A small contrastive image-text model, trained from scratch.
Model: encoder norm batchnorm, encoder activation leaky_relu, text encoder width 320.
Training: adamw at rate 0.00053, 8100 steps, batches of 256.
Data: trained on drawings of small networks of dots and links, 10.6 epochs.
Rows from block 4 of the image encoder of a small contrastive image-text model, named by matrix and row number. Each number is 500 + 50 x the weight over its row's rms, rounded and kept within 0 to 999. All counts start at 0. Numbers have three digits each.
After each channel's rows are labels from the 100 images, of 14848, where the channel reaches its highest value: "responds to" is what is common among them. Only what is clearly more common there than usual is listed. The data: drawings of small networks of dots and links. In brackets: how many of the 100, against the usual share in percent.
# c30: last pointwise conv (encoder.blocks.4.c3.0.weight, 144x144x1x1), inputs 0-71

c30.97:539418498515513452533560619464513487526478460514477535464395494480518542515544432442462444533550464541531487491463553574437437640474486497527492512502510501454587585550417500504522572546466505507555548508477522452538
responds to: complete (57 vs 11.4); white dots (47 vs 9); black dots (35 vs 8)

c30.30:554490460485505551404503513498521495502501430512520533513544489452466476444500425532430492493471515508490496474488486474508478443500451435417496524586529445420416517409556505492550501418462551459527552577446485595540
responds to: complete (28 vs 11.4)

c30.115:515507397460503528501557487496508460502535482502460535460449502576432609504392469483561613496619553499608504532472520536508623550456480510473499556528526500375520413482484509510496345453501479448429568417576492522445
responds to: star (33 vs 11.3); red dots (26 vs 8.4); pink dots (25 vs 8.1)

c30.90:518507565438464481575579479467439465511652572534482446517494523355409534470452545458501433535535344508513477424544524488507562576577500511573512529517468552510490575498574530498397441468411518563488502467540461493542
responds to: complete (29 vs 11.4); blue dots (27 vs 8.2)

c30.11:518500442453416603441544528590485441472581514450427496447566550465462412464424459532420454483534540524491587500561556545551566499496556500507443528494588576599538436484495489521528564514528487525480498498431443530484
responds to: white dots (56 vs 9); complete (42 vs 11.4)

c30.69:491499415476398580501429406514500523457499471516400504424478456562489426493491417488509445453504513564486417561474479485444486428417448584534497566491480497469501466485513487501474511514389430577400507495454389518413
responds to: white dots (25 vs 9)

c30.53:457406529516485574520467501501589477573414500426564498442520362568521544422416469493498532473533460507491484499492500478444539488411482545463394457592510488531525494502624422514526571539495462482562492557501492520498
responds to: grey dots (38 vs 8.3); star (28 vs 11.3)